Rows from block 13 of a small image super-resolution model, named by matrix and row number. Rows with one number belong to one channel. Each number is 50 + 10 x the weight over its row's rms, rounded and kept within 0 to 99. All counts start at 0.
After each channel's rows are labels from the 100 images, of 14976, where the channel reaches its highest value: "top examples" is what is common among them. Only what is clearly more common there than usual is listed. The data: rendered scenes of toy objects such as cars, trees, mugs and chairs.
# convs0: first 3x3 conv (model.blocks.13.convs.0.weight, 96x96x3x3, standardized in use, each kernel summed), inputs 0-47
# convs1: second 3x3 conv (model.blocks.13.convs.1.weight, 96x96x3x3, standardized in use, transposed, each kernel summed), outputs 0-47

convs0.76:46 47 66 67 44 48 44 40 51 45 56 56 52 54 51 39 37 37 48 62 59 47 56 48 58 73 39 38 76 59 64 50 57 30 45 71 58 68 25 53 39 48 37 40 44 50 65 64
convs1.76:49 29 39 55 49 51 51 67 56 50 54 51 42 41 48 65 58 79 54 46 53 49 38 47 47 47 73 65 37 54 41 43 56 48 48 45 52 31 61 48 65 48 65 26 42 53 40 41
top examples: count: one

convs0.86:53 39 55 82 61 72 49 43 41 50 50 51 61 58 52 50 72 57 45 41 42 57 34 40 46 43 52 53 52 54 59 55 60 60 60 53 58 55 63 51 43 59 59 39 50 40 49 72
convs1.86:57 53 43 53 51 50 50 53 66 49 56 44 58 64 46 50 36 25 69 48 51 30 48 59 51 46 42 35 47 35 31 50 29 28 63 38 55 48 47 31 44 50 44 51 52 79 43 52
top examples: red object; its colour: red

convs0.35:45 54 66 68 39 45 63 48 48 47 46 58 62 58 49 46 47 34 62 53 45 59 43 57 57 36 51 73 39 79 63 55 37 47 38 62 40 42 55 33 38 50 30 47 46 23 50 63
convs1.35:46 41 35 38 48 49 30 50 53 60 40 45 42 50 53 42 46 40 41 33 39 31 56 47 32 52 44 41 55 15 38 53 45 37 46 49 59 54 37 52 52 52 51 41 41 64 51 40
top examples: red object; its colour: red

convs0.81:52 54 47 33 66 60 47 45 43 52 41 60 46 55 57 50 40 57 51 53 44 54 45 49 45 33 48 42 46 42 55 46 54 60 59 50 66 55 37 37 45 53 53 54 46 59 55 51
convs1.81:59 55 51 58 58 37 52 50 61 58 51 42 52 58 36 39 52 43 54 35 46 51 53 56 57 53 46 52 61 51 58 50 47 52 38 41 46 62 57 62 37 52 37 52 53 35 45 32
top examples: blue object

convs0.27:37 52 40 46 40 78 56 38 51 55 39 34 64 57 59 52 85 50 48 64 60 44 66 52 54 61 44 62 50 49 54 50 50 27 64 47 40 46 56 50 56 47 37 56 32 62 30 65
convs1.27:56 52 46 55 48 47 60 49 48 56 52 52 62 38 64 34 76 60 50 56 52 43 53 49 60 54 57 44 53 62 44 65 52 52 46 59 41 54 41 46 40 60 54 51 64 46 46 61
top examples: barrel; largest object: barrel

convs0.32:55 36 45 51 41 63 43 47 49 57 58 41 64 40 47 23 40 38 66 41 57 65 58 64 58 65 59 48 58 43 38 46 35 55 41 56 65 77 41 43 46 33 62 58 59 50 41 65
convs1.32:55 53 54 52 60 52 54 55 33 49 46 47 49 47 50 45 48 51 44 61 45 47 49 57 48 64 48 55 30 43 75 64 46 58 33 67 43 55 39 62 54 44 75 52 68 54 53 49
top examples: candle

convs0.51:51 40 56 45 53 41 32 46 42 44 50 46 51 66 55 46 53 51 57 45 40 59 53 51 43 42 48 61 45 46 43 48 43 35 44 94 54 44 69 62 52 35 37 47 48 58 37 51
convs1.51:45 53 29 50 36 17 08 56 51 57 54 49 64 56 56 52 45 61 51 58 58 58 52 60 42 48 36 57 47 46 53 57 56 54 58 51 47 56 58 44 48 56 36 50 44 50 57 57
top examples: yellow object

convs0.29:60 56 48 16 53 49 49 53 54 57 44 67 43 67 52 57 48 45 51 52 52 57 58 56 47 66 52 53 53 69 40 62 49 49 37 33 56 50 52 44 42 44 37 51 61 60 34 59
convs1.29:32 51 62 48 51 50 64 48 46 51 51 49 41 34 50 26 50 31 51 46 55 45 56 52 58 48 30 44 48 37 61 54 46 50 50 43 43 54 50 52 58 46 56 50 45 26 66 44
top examples: light from behind the camera

convs0.82:40 32 69 45 60 73 30 52 37 55 53 36 57 52 43 53 41 53 61 48 52 52 53 50 50 45 49 66 38 63 50 40 59 36 52 55 54 40 40 64 45 43 48 36 45 62 35 44
convs1.82:62 48 38 52 63 43 55 49 57 52 48 61 52 51 59 52 51 54 39 50 49 55 47 45 70 58 60 47 64 52 56 53 32 75 43 42 35 63 64 53 68 49 32 47 56 52 48 72
top examples: hammer

convs0.30:50 46 46 50 54 56 53 38 43 55 46 36 40 68 52 36 56 46 54 46 44 59 30 49 41 37 48 57 59 40 46 54 50 42 57 45 48 47 60 55 50 50 57 56 49 69 46 59
convs1.30:56 55 58 41 54 58 54 62 63 48 51 50 48 78 53 69 44 41 38 28 76 43 39 46 47 73 40 40 38 41 42 46 53 37 58 58 53 62 64 25 57 61 65 53 48 60 41 64
top examples: red object; its colour: red

convs0.11:42 52 69 57 56 74 55 35 62 51 66 47 46 47 54 36 41 35 51 55 59 62 43 52 46 37 62 38 43 41 57 68 41 32 56 48 60 38 57 65 50 57 45 55 40 39 49 53
convs1.11:44 53 38 43 40 43 34 36 46 56 63 57 43 46 56 62 48 60 36 40 42 33 65 24 58 45 57 34 61 50 47 45 62 54 48 51 51 53 55 47 68 53 48 53 54 52 46 48
top examples: barrel

convs0.39:44 44 36 37 47 53 71 64 53 61 53 55 44 53 37 50 58 50 54 47 52 52 43 49 67 67 58 48 33 53 49 43 41 27 46 48 56 61 45 52 61 58 57 66 67 45 37 65
convs1.39:57 53 50 54 48 46 51 27 50 50 50 67 43 43 53 41 51 66 50 54 40 63 56 51 50 31 54 53 56 64 56 57 41 50 46 63 43 49 35 45 49 39 40 53 45 53 27 22
top examples: airplane

convs0.31:45 51 35 52 40 52 64 49 47 56 49 43 73 46 48 55 43 49 49 53 56 51 52 47 47 59 45 51 54 53 51 36 53 52 47 59 48 67 46 61 44 55 45 61 54 35 45 47
convs1.31:43 51 41 48 42 39 49 49 46 37 62 49 52 39 49 49 58 44 39 42 36 48 48 53 62 70 53 49 38 32 54 56 61 50 45 62 48 52 55 29 52 48 43 52 56 35 59 74
top examples: its colour: blue

convs0.55:33 56 56 58 43 62 70 29 43 53 58 58 62 52 46 49 49 50 37 54 65 65 52 40 58 51 57 39 46 57 43 34 43 43 56 73 51 55 57 50 53 53 50 64 60 41 45 55
convs1.55:38 51 47 49 59 61 66 74 47 37 50 52 47 45 27 43 47 72 52 47 65 45 45 41 40 69 51 62 64 82 72 45 54 58 48 44 57 49 43 36 57 51 54 53 55 38 56 45
top examples: blue object

convs0.64:46 50 53 48 49 49 49 43 62 59 47 33 54 61 72 55 47 58 40 51 43 56 50 53 37 57 59 41 45 37 58 44 63 41 57 52 47 40 48 28 59 54 40 59 20 52 54 62
convs1.64:60 53 64 58 84 56 46 42 42 49 53 29 51 54 55 59 40 54 45 56 41 56 45 53 55 37 58 51 54 60 42 55 40 69 55 38 47 49 58 63 51 42 42 52 49 54 46 27
top examples: umbrella

convs0.17:49 59 44 36 55 45 50 62 48 47 49 65 30 63 42 53 47 47 42 38 47 48 59 64 49 53 52 36 54 39 68 62 55 65 49 65 47 53 45 40 53 45 38 52 39 56 40 69
convs1.17:51 49 50 49 56 61 40 44 52 56 49 39 84 51 48 61 37 38 47 59 33 52 40 44 53 54 62 70 48 48 38 46 47 35 55 47 53 51 38 72 48 36 33 49 53 36 60 48
top examples: candle

convs0.18:62 56 46 58 48 67 41 54 36 40 43 48 41 53 42 58 62 40 51 65 45 48 39 41 60 37 57 50 43 33 52 36 42 55 41 69 55 33 35 73 47 57 48 70 57 53 58 41
convs1.18:52 56 56 44 54 57 52 54 46 39 56 61 47 36 48 61 53 53 47 52 48 49 50 45 43 29 74 39 35 45 38 48 52 69 41 41 47 37 68 41 46 44 23 52 69 72 55 42
top examples: red object

convs0.72:65 61 56 43 26 62 75 47 45 49 46 42 42 51 42 47 56 49 55 38 60 39 45 58 51 55 59 50 58 39 57 53 45 53 55 65 35 46 60 41 63 65 59 66 60 38 46 49
convs1.72:40 53 46 61 71 35 38 53 52 53 58 44 50 44 55 59 50 68 58 58 50 54 47 44 32 43 58 84 34 60 59 52 59 46 41 32 64 57 26 53 31 38 54 53 47 54 59 34
top examples: count: one